python train.py --input="waveform_16khz" --grad_clip=3.0 --cautious_weight_decay=true --steps=5200
Rows from block 7 of a small sound classifier, named by matrix and row number. Each number is 128 + 24 x the weight over its row's rms, rounded and kept within 0 to 255. All counts start at 0. Numbers have three digits each.
After each channel's rows are labels from the 100 clips, of 14848, where the channel reaches its highest value: "top examples" is what is common among them. Only what is clearly more common there than usual is listed. The data: babble in 24 made-up languages, each with its own sounds, syllables and stress or tones, from a formant synthesiser. In brackets: how many of the 100.
# conv: pointwise conv (model.blocks.7.conv.weight, 384x384x1), inputs 110-164

conv.251:112118126148150132132099109131065092136129148137163109121136164160084131097151114153107111128139138132127126102069130136158157084139074133106118128105126144125110106
top examples: voice: low voice (68)

conv.26:162090140118132134142116164143109153136159154117182153137148147086138128112117098143119117117164077109090129132135123137131137123148156086140108138089152138106101154
top examples: voice: low voice (76)

conv.175:115110153141114158107126145141094095108148135134117126113117115115119150129156178115119077168123132074139135140130156105062124113153058123097134112134148137148095178
top examples: voice: low voice (97); clipping (34)

conv.305:101132107123120095144085148134112150108157129183154125121171128127182096081161121163173125120137154106120107107118138110147120105111149162112100110129086108089164124
top examples: voice: child-like voice (84); prosody: tones (65)

conv.72:115127137116147138136174087165121082105138126064113110145080125127115126115152131129116152127154098124117126116111101130089132149166062157141157135148163118134077094
top examples: voice: low voice (82); clipping (28)

conv.361:083075135120100108102119103149126129176147181142151115143101148129126134081166122116099127149141115154099119107102128087097153124152118128112167098126130127128122125
top examples: voice: high voice (91); clipping (25)

conv.321:131100084106104133123152094162110152145102107091133165124110108125134127161132137131133109135105144094125138085117125159146154117119132083106141109123153131106059173
top examples: prosody: tones (84); voice: low voice (79)

conv.154:153122124122110084154093155152095142086122120152156142072174120110091117107121145131133129135156115138108132129103112127133128091067123151116119145124124122117112126
top examples: voice: high voice (93)

conv.312:177139108106127114136141107129144163143119124071164109115115140127142106102140120112128138177106105102160143118132140112126099152112135114112134133118107143154148121
top examples: voice: low voice (69); clipping (30)

conv.130:124093087117090153087136117137138120140102143156084155081143160126151135144148086179141105109145144175129140142111121150124131120121130134119087132109095137120062142
top examples: voice: low voice (85); prosody: tones (79)

conv.331:090132141109139150164138134126072121127160134080146115117125089170141144106132177091131140114158140127098158118135082169113151147113149161091144150174117100115107123
top examples: voice: deep voice (79)

conv.151:141112129125145117111122134153067099123133125093086120141151135089124159112135113176100114128150122147143108104123115096150122142105145084117126083114108138106170121
top examples: prosody: tones (91); voice: child-like voice (58); /y/ (35)

conv.4:134113106127154132132175140130121112079112150087141156170116113118078130166095093125157098148061100124114105111131143105149093097143118112112126140165139111160107109
top examples: prosody: tones (100); voice: low voice (71)

conv.207:154131188128165129131148136157057130145096120134127152120165123138141120133122107168165132153149114182153145161150160127127124104128150142109142075106082159132155109
top examples: voice: child-like voice (96); /ts/ (42); /s/ (35)

conv.185:082153112107136132149138081152134090092085078132101106105158124136109136151138125111132118133150161117125124120101129178129118110124144088125111118136107141101155117
top examples: white noise (30)

conv.350:161112165130096111137120105059150107115135103126100134154156105122104119109134107120133118121191121102148118113106103108133135145129125117088107124143078165175096131
top examples: voice: low voice (56)

conv.171:077121130145143084088136148129089124118136114150128125134150132123114130153133159098127132127160095146131106117066119089092135081103116119135093068128145135111157119
top examples: voice: low voice (71)

conv.172:126095091123136122141168084082096120105125114166173155117113128134093116116128085155103098149131124139133163116097089110135123154161070076073093140117111145135114103
top examples: voice: low voice (82); clipping (25)

conv.352:096139111092121139128137103158136142135104114139139129148116098115137145137129106123112102154196106137100125081113114142094117108127131157142132112083145132158100070
top examples: voice: high voice (100); prosody: tones (100); /y/ (35)

conv.257:181067117114122123108099149145137146125139156125159171109175126101176093140093090112137123120088098112130115132105133119160154117092087113069116132108119123134170132
top examples: voice: high voice (100); prosody: tones (100)

conv.163:123131104129127074124104136126116117149108081111117120112141122107118130111105149103189140127162126102148125098128105113079115138169130150169103092094119107116113106
top examples: voice: high voice (87); prosody: tones (77)

conv.50:135118121114104135103105093151142135164074141110163124113112098105111145159134121121069115137057143145133141135112130157105139097157127118133109161101177085124150119
top examples: clipping (29)

conv.91:116145130103133094088119133091119121129096133090160145094102173077154082121134144114150179125094123124132148187157115133094120125118139143154148154115087125118114107
top examples: voice: deep voice (58)

conv.76:138095098105156112155129150075119137137177122128128112103145121125116152135059086113121144157125132123127120123124109101102124146078136183166130095139149133090127106
top examples: voice: deep voice (91); prosody: tones (58)

conv.325:104169135140123135162168128121123159130112155109062141093138121103134112133125147153136104126152126084156061152145153128117105160115116090133154072134108146140075172
top examples: prosody: tones (99); voice: child-like voice (59)

conv.156:116134129139160149128111140096113135088144098119112145111137132101108124133109162135139144107175102133103111146105140117130133123106127126146171147110109089107113126
top examples: voice: low voice (91); prosody: tones (71)

conv.326:101136152132142150096117105134148123117118145154084141078102075100146155163130183139100085161121142141163121094135139077102103131094133131146071117104141112150150133
top examples: voice: high voice (79)

conv.334:160114135137104156119140117150076143133141091076125164127115162113136139101125132135121126157135096108132095122136123140115114112092133133117100135159127106118121176
top examples: prosody: tones (86); voice: low voice (52); /w/ (35)

conv.31:116155173087127145117117134123153132128133133144134137104119135101111140139104124131129126141111156073107160155140098157127123181127111095096118126088143141168116156
top examples: voice: low voice (54); clipping (27)

conv.298:104090114126125105146155140131057107142106116138150125132132120109069181120121070096139122154135127107128137143105117116134139148150120118113158157121126125142102124
top examples: voice: low voice (97); prosody: tones (89); /aɪ/ (30)

conv.247:100149133141121113159114150144108170136129154123109142072160152130100107074165134137150115123111124096145118169087123145173131153088166120153162112140137136151130109
top examples: prosody: tones (98); voice: high voice (71); /v/ (33)

conv.380:124184108148180144167127092137077136165100090113137129111105112120109159101092125137105162127115102157139139145117142156163155161154144116124161111080120138149138145
top examples: prosody: tones (100); voice: high voice (64)

conv.92:168115130108142096098113107137118168143092130115139132152130112111113131118151104113101110099150071155110157144114131158119157118093109105128128109084120145114135124
top examples: voice: low voice (67)

conv.322:095121162173101146105104162142129114144137118133116117084109128128134113095132129135152121113147113078149149106147151136114140166112104127102122100133113162154137114
top examples: voice: high voice (69)

conv.366:143057122121144158142103131148146147142084121122132147175148100131118105104110125164104114133073143130155120103124105125116142124124160105169114163117161126127112108
top examples: prosody: tones (96)

conv.90:170078121126139110104108155114082119122096117138126149130119111091160098067090134120118131133106106073122140085132108152129136094156131156127134066115108052122100132
top examples: voice: high voice (93); prosody: tones (86)

conv.228:045133135101128146131125124090067126118161155135104124107112125126139122151141146165143087132162119155133099139175119082096151141145121150163112150103146173104146119
top examples: voice: high voice (53)

conv.367:156102115186105162101095082125103153105137138131109117156075138097143147109092138122121087127109133105080097167149181111136166100089124157103118133153158107155165144
top examples: prosody: tones (84); voice: low voice (62); clipping (26)

conv.240:198127102119094116097144120084115146175123131170097178137139122140147132127129156124121159154147141139106143103165131134086112090139124145122144141158126125161156090
top examples: voice: low voice (84)

conv.357:116102173137148112134106118162107139102114097126083104131143121130149129133128143094145140102131114140070138132074121122144152118125147091138136078104141147091152073
top examples: prosody: tones (100); voice: high voice (97); /w/ (36); /t/ (29)

conv.262:135099108191126097092127143135116133111089180098112100088116133133104128134144108146119136120113132111155154113183148135126097111134093129139094099120166147188122150
top examples: prosody: tones (67); voice: high voice (59); clipping (25)

conv.86:085116085155130079167090080123127117112100127112119211102091175160127139139135148124157105164116084116129151141116155099101111120141175115163122117112115136129118117
top examples: voice: deep voice (62); clipping (29)

conv.59:130136124123168085100162136176090152120078097135144079110135155120095137145158146122122126144181106128143175105146127149104167114168115101138125142112170107113115109
top examples: prosody: tones (100); voice: high voice (74); /w/ (35)

conv.267:117120097098109099084149143134118133109136130065180127072174117133145087162119140151122137104077125191153157119140115107135136146148143205095136166075176134157113110
top examples: voice: high voice (70)

conv.378:140118129145115116108152139139159112120122145108093138109053123128104100094067137096105108137108106152136164090146099105144144145130103116102098099123123093076097154
top examples: voice: deep voice (95); prosody: tones (72)

conv.52:106153145102163157133127083083145106115085124128116180146133143108123158140114135159129160114103100126091097137099092141129103130125121141134127104133119076156095145
top examples: voice: low voice (89); prosody: tones (74)

conv.131:110155124094129134142151130117118100164117133144126116120130137116123142103174127126123167138132140128138117138130136092125116113152156102139157091120151118102121164
top examples: voice: deep voice (79); clipping (28)

conv.0:116115118127135106132113119134146152112159118135101083155129103137104180127142115105156105155149122172165122112156136162083129119151137088117113105121129137146144083
top examples: voice: low voice (57)

conv.48:113102108118146113117111125124131106136098188103161155145134143123127089065129149067158119145157087121154099097116133108136171106129118094130141112094145127173132133
top examples: prosody: tones (88); voice: high voice (83)

conv.194:102104117149177120106153138116104114124139122116132094091085115140065142127119133163123135116126122126114135147076127137099080139119125123086136136125105127097116090
top examples: voice: high voice (87)

conv.324:122173162112160132155151150081182123090114095141097116134192147136106124125117123129133133134189171138149121144103127129179107126122123146182115141129102174147126121
top examples: voice: high voice (59); clipping (28)

conv.23:081145131111143114153131083119196104119154141134135131101109107128107130122121085109120138084089144123175149116098137141135114103128089170096091099119196162099162112
top examples: voice: high voice (81); /x/ (39)

conv.56:147120142079112129142206157113128161115138119129136141112144121108106108111115120105144103098151133138102168137138103106130097117148132101131117150091107131108152102
top examples: voice: high voice (60); /ts/ (36)

conv.214:102054150120128091158114158130115112162128128157128120127113120151115116111171112136112098120145193145107115134098094144101123089174097144097128146113115141116095125
top examples: voice: low voice (68)

conv.176:163103113155150118092131097118149103111117101125149153128120142130155113134103095109170177070144149131119090115141141163112136147102187152132135091104134154109149103
top examples: prosody: tones (96); voice: high voice (55); /w/ (35)

conv.256:144129113157127110171099126147149103106097102098167135134181116157106156130128110133103127157122154123203163122156152141160166139137126149151128106115137122135107149
top examples: prosody: tones (64); voice: high voice (57)

conv.217:153115158123110125110110127064142138095192157154134126142110088105143085140105147152101152133120108105098112154121152158115151117132163118116129136139119099110129141
top examples: voice: child-like voice (87)

conv.369:094164157114118122105165096155091105107099138181149119166153128132132150128117102140112114126142132122083150155093104136087098105146147132120114145110120153116158119
top examples: voice: low voice (92)

conv.319:105123127133179105155116097127085175096096125127123144117103150061168136145112137121154103111122112097120132111086157092119115108151110106122106169134076120164146096
top examples: prosody: tones (99); voice: low voice (66); /aɪ/ (28)

conv.25:138083143102187100124149149112090135120127157089195171113089095158098159162120160136121117111135075146129125129131153132122157174136141109086147167147112127112138121
top examples: voice: high voice (78)

conv.289:138124124147115140098135121127118149092133120102121133143100145101125127114173103126130145144102112125099057134117155120105142151197121163110115151128148131116133127
top examples: voice: deep voice (92); prosody: stress on first syllables (50); clipping (30)

conv.35:152124160123089147120115140108100127137159150140124106142098130134109105118124142131126125143098133113105128155142123139110151077118095085129061110144106106111129121
top examples: voice: deep voice (89); prosody: tones (76)

conv.184:101150139150187130096103126162134096100091128120153127115136125111162119135130194155142176108080093132150144159146124152142156157123100115096148093098063126108087130
top examples: voice: low voice (56); clipping (27)

conv.127:128095136123146142138117156150096132151113128127076122142110104102169127142119142110130176146117131175127136112152145115149129144090123134145122129114137099116131117
top examples: voice: deep voice (98); prosody: tones (79); /w/ (35)

conv.249:152147153128171096137136166140110087105120113106156158098114121121162084099129140141145139170137117099135146128103112111145129161155140145153161152111108176120105090
top examples: voice: low voice (89); prosody: tones (80)

conv.98:168117144119156101086112171139112084113133103108103111137112119118085115077112130087149079110160139136129114092160133093135111098089167152134131098113127128102099120
top examples: voice: low voice (98); prosody: tones (93); /aɪ/ (29)

conv.263:152108127136139120142115058099142109165112143102143149134140113126113122121149138114122153116110113140157143128152112145144115120097175132115127131158137111123128107
top examples: voice: child-like voice (90)

conv.69:149055114118122138115143121134124139147149141101128152135085131114139117124132129095150146085140109124099120120097158129133117120135114120136146149114128148150124142
top examples: prosody: tones (100); voice: low voice (91); /aɪ/ (27)

conv.143:069121130120116115068117151169066102099130141099193116142109117094121121135131098118139170121138135139126151161119148115110149126122098104097150145111111141083165150
top examples: voice: low voice (83); prosody: stress on first syllables (54)

conv.232:087145142110125142110140144110131087139113124125088103147141141096138136165131115104095150124132136125119151118136110124178121142116105160089136129116130103091135163
top examples: prosody: tones (92); voice: low voice (80)

conv.226:139108092143115104116142092101106147120173148104140101102143141105085085128138178098089152101158127149113096132134102095162126137131140106093103109124134139096122120
top examples: clipping (27)

conv.9:109144116128110102139164147124122077138115133097117101096121141110152121135072137087184142098089102135138142127132103152163112105128091145144109092121071107113113130
top examples: voice: child-like voice (93); prosody: tones (69)

conv.83:163093148178112138142107110134120140142089143126122128134187165130129095120155115136114133132168096124126152096121167112125142114149082144116123135112166148125096161
top examples: voice: low voice (51)

conv.203:139108120101170109077127113133067120163173105147091095152128098123147134113154141114135101126135107130142185113154095101143150126101129113116114141148126148117157104
top examples: prosody: tones (95); voice: low voice (90); /aɪ/ (27)

conv.3:121112091111132135147084129108132106109128116131141112098126138152128131113103127151129095135093132151118155116127131142151135066111129133147140153102154145139086112
top examples: voice: high voice (91); prosody: tones (76); /ɛ̃/ (35)

conv.24:132133121152165118081078134110088152173155171122127149110151140088122123122137139173082126122151057201124129152130113118178134134165112106111147122130135165114118122
top examples: voice: child-like voice (74); /tʃ/ (57)

conv.223:107140130122139116140127138130070118100138138106104121112119144106093122124087124134118128144131119121101058157162097087152098149140109133130115126132159154090110113
top examples: voice: deep voice (56)

conv.77:111121149073139115171161144130125102146170130115128093128148113154093119153103124160068129066110146117155150110166138124154097154112076132133141138086089151100105100
top examples: voice: child-like voice (78); clipping (28)

conv.371:149166132133132122103157107149172136141142143133162119101158134100100146071152117149098105109136128109085147143068111134122112135148121119158113112114141134107152082
top examples: voice: child-like voice (95)

conv.304:114145124134084112134155115134163096155158118110144127143104114153112137182172151100119117102141154131124184085118074104115124139134150119116120122126102109136118164
top examples: rumble (49); pink noise (40)

conv.339:162108134098123103149148144113164112140113083075139107125117098138131123119151099123191149125120132108124130112113083156129101118113131115109117117073103122086101169
top examples: voice: high voice (75); prosody: tones (61)

conv.112:169098136095162126158119088106120132108114146112188160173143104113109118092111164151080122095125123128102143155110122110114125146144157131125151091126138138099120121
top examples: clipping (32)

conv.87:129116124095097162116132118088099111105137121099111156094157134072117141130089156109094117124145111125163122090111141140146107090112106129133109126170108137106153147
top examples: voice: high voice (99)

conv.73:112159139142145158135158105175153141088116108131106081156192148132136123106105129126130136097143115096072095105130147104148138067136115134159119098117174117100125144
top examples: prosody: tones (88); voice: high voice (78)

conv.11:094098125118130169121121124130092089152134111086160156169101153118141130145109155119117116087112101102133143168106136088155112119141069111136155150091091129162104125
top examples: voice: low voice (98); prosody: tones (65)

conv.7:152106154124125107109107120136096195148131114151179144115130086153126145150083107133112077098142119142139149129117126081122098157111113116094123120127129148131143154
top examples: voice: child-like voice (60)

conv.22:131144141126146107139118148114130131152164154138132106143087148115147081088093139131108126119145097124113157136091070155134115114104143122119128135121164121160097163
top examples: voice: low voice (94); prosody: tones (79)

conv.349:100095106128125105107109103163108120126158091079137135167140124122103120122108101146100074130096136119162135176116122133099139121062122119104120118133138141166152092
top examples: prosody: tones (69); clipping (29)

conv.2:105072119129146099169157155109130111135096116092110143157136159167137130119137109132126151117144125141116137121116086136112134103132129105120107163165134114109190104
top examples: voice: low voice (89); prosody: tones (87)

conv.360:126113132133136166120124080153122083099113082161141152167110137128119130152160128158093133120110117162123100159151107130135175105114139104153126094138094112108156129
top examples: voice: child-like voice (98); prosody: tones (63)

conv.6:118137125101168130138160134152084135162099149158133120117133166149144097171153102130096124105113121136133124091048164101145137157134143129149152157134144094152117120
top examples: voice: high voice (98)

conv.129:131092170140155128121090149126132118122094127124161140174136130129131182076116116175164141163130139168148083120152105155131174117122141115137138138092150109107120118
top examples: prosody: tones (82); voice: deep voice (71)

conv.332:114132112136106093129139077099094115130111127125121133142120126102157141131157151156137140142195104141141127190126135139102151114109139131138116104117114089132124150
top examples: voice: child-like voice (100); /ts/ (36)

conv.60:164144116114140126091125143143103117102165130118143095156111124093118132141107118136178150120136133132135127115092130113162146109135127149102090128149110136119141117
top examples: voice: child-like voice (82)

conv.356:113147187129147099143153136152123082109121107125131167161152144115143154133113112113156130158125133128091133136121155113080166141162109135131152132149134126130117115
top examples: prosody: tones (85); voice: low voice (76)

conv.212:104120098118189134147083130123139110094115073100137133182120141087133145133132133121159171099070123132196137166129159107126135148140121113124114098158119124140163110
top examples: clipping (29)

conv.297:139155140143126106141153121129084138146137134113128112108107098102122136134121170115128143164119170075087152138164102145128109141095146175115124079078153149111144172
top examples: voice: deep voice (100); prosody: tones (88)

conv.270:091112106098146129149149090106099113174130155107140106148125132152103139151145100154126125173116118145083091125103124157109152137128148123100142140121124151118105122
top examples: voice: child-like voice (88); prosody: tones (58)

conv.291:150119186155147112167150144122165139112156144112118160142149181126145126099117107092124085133183125143108141195125161119152155108082151117157127147138117125089177083
top examples: voice: low voice (97); prosody: tones (88)

conv.337:118138091145142144149120089130150085132122120124099105139108148101097146131158142156116103161124140118145151103100122122119205141140145175090111160135148110157121158
top examples: voice: high voice (76); clipping (43)

conv.126:095124101072152132140145163150143115143134110110156115132105134073167111190132160110141108171069125166168140116153143106118086100097082086138131161110126133092130105
top examples: prosody: tones (86); voice: high voice (58); /v/ (39)

conv.183:073104105117169144133129116108152137080081136118087087111102130075097154127151106090120141137154178143114190139106098111110108120129144149145121157140096118164099127
top examples: voice: high voice (77)

conv.285:131112114103077117158154154170150115142123113152138142165188104148175130136102102136154113137114123140113120169167127105145149115117168107107132152126161186108115077
top examples: voice: high voice (83)

conv.315:107127147141100129113135129146139133138129124181154132155120136101148169144194138149123106125148105130124129135118103122141128132115123144143123148061077122097100113
top examples: voice: child-like voice (54)

conv.300:117124145125152069137137151156089131163099108115120082110101152119115185136125116121193138152133153101147127141140121122103112090131084117129134117079111128099129117
top examples: voice: child-like voice (93)

conv.280:176132151103185120121109108173103112104107107135076117121109129076120099139122123115091164146130127120117136129119076120126131108099116102125121132100117084122156073
top examples: voice: high voice (99); prosody: tones (98)

conv.381:146187139117137169102129150104132114125148108113106165136085107160117136175095169135134125138110097122071122115121132122119176134124141090094126149094110128178136122
top examples: voice: child-like voice (96); prosody: tones (94)

conv.19:157116129138081085146121140142148172135135095124128113112154129141116152114109166043141098153175139155147102168119154091158108130129102088112119142121116104100163161
top examples: prosody: tones (100); voice: high voice (94)

conv.128:113109100098146185071140150157106142130109107139106086110095115154097093092131108117127173143117147104085093127124135157130124127145174094181143154136128137087138127
top examples: voice: child-like voice (75)

conv.104:168126112122143117126110141122098129118170118149134147086159127136110169179165108105133128133122086111116118097111142144113143128140139123120130144151104143118099139
top examples: voice: low voice (73); clipping (31)

conv.336:108143216094092182143149109112116128140089076100148193135135127160124103128065111149115164150170104132104150177130135145120130085158103095130158099122140120127112136
top examples: voice: low voice (58)

conv.88:133145127120125128158127129093153126128113150122144137092162141101156103130163085122116124133135137076135128107100135152126142126143148150148141135133159152144124136
top examples: voice: high voice (64)

conv.301:132128169093140109165106139141133149137137107124164119138137147107115129162150128098119156081065119160157163179118117137108151157102114100131169105150148157118103165
top examples: voice: low voice (65)

conv.144:118104093092156152131137128116163104152106104120169125174131111140137114150128108073132123171095122124132120144142110131122118121113148133120125123181111098100158162
top examples: voice: low voice (54)

conv.246:162122170149131118098086107156140091153120108179141153140114127140122142149148098170164152099170129087124140116117114131078128090121118105133163117151123144125137167
top examples: voice: child-like voice (93)

conv.84:118162142163128146099164114111126145100104103145132115142115166089126139146144161086125151096084137125144142115124112113178120126111136103123153105143131142140169130
top examples: voice: high voice (99); prosody: tones (97)

conv.220:149130159129163118129178133141126110122123127127121087108138179135109125161123120124137079095119162096074062145111136069144152154132102149107059123109124122092121130
top examples: voice: deep voice (55); clipping (35)

conv.281:096137085130109102153110102125163128132144125163119148128116114119118076133119107109105140154144114161126131092091124109132173129164119135119163085125102156175140126
top examples: voice: high voice (56)

conv.38:094162155100092134133110136111110159154126132167147099101140136145154085144203136147128152131119160154116128101150131135168182124131083153143097132106144109129070146
top examples: voice: deep voice (50)

conv.230:143097152115124110139158100157142122123114132175097092095131159121123095109097145111131136132128116122112105119047188107147144154160095114145104127072143139125134133
top examples: prosody: tones (97); voice: low voice (73)

conv.309:085122119100132132073125160135151125131154175105141173133156132121095140125122120108103095132082107204126115141111080142146111151123092158127158115153135100121088103
top examples: voice: high voice (94)

conv.335:133124150115103129093098101085114166113148140147115129117127122141110151114132128130154148115088148114119136143103150143131104102098105143144129103148144108138171174
top examples: prosody: tones (65)

conv.272:077083105143121165182101156152103130128096114149117131151139130129153147119087159092092122148150133118128147160154168140158138116147138118127133141132132105182153102
top examples: prosody: tones (100); voice: high voice (78); /v/ (35)

conv.132:109081154152153194169136065116140102119108151159160133158092162138123116152127142118142116125138108130137122089143128127123138097104183117116117200124163109117098119
top examples: voice: deep voice (96); prosody: tones (70)

conv.237:112117112142123083171141120158121144057125136142106150132095123134142131127088175137099087156112148153133122088122114140140181110108129165109106120155107126167135104
top examples: voice: deep voice (98); prosody: tones (77)

conv.122:126105114108115118135114115192115143154122129182169148117159143113120101157134169113152137118185090113126155170128113088145114094106087168121145160131144099121179141
top examples: voice: high voice (51)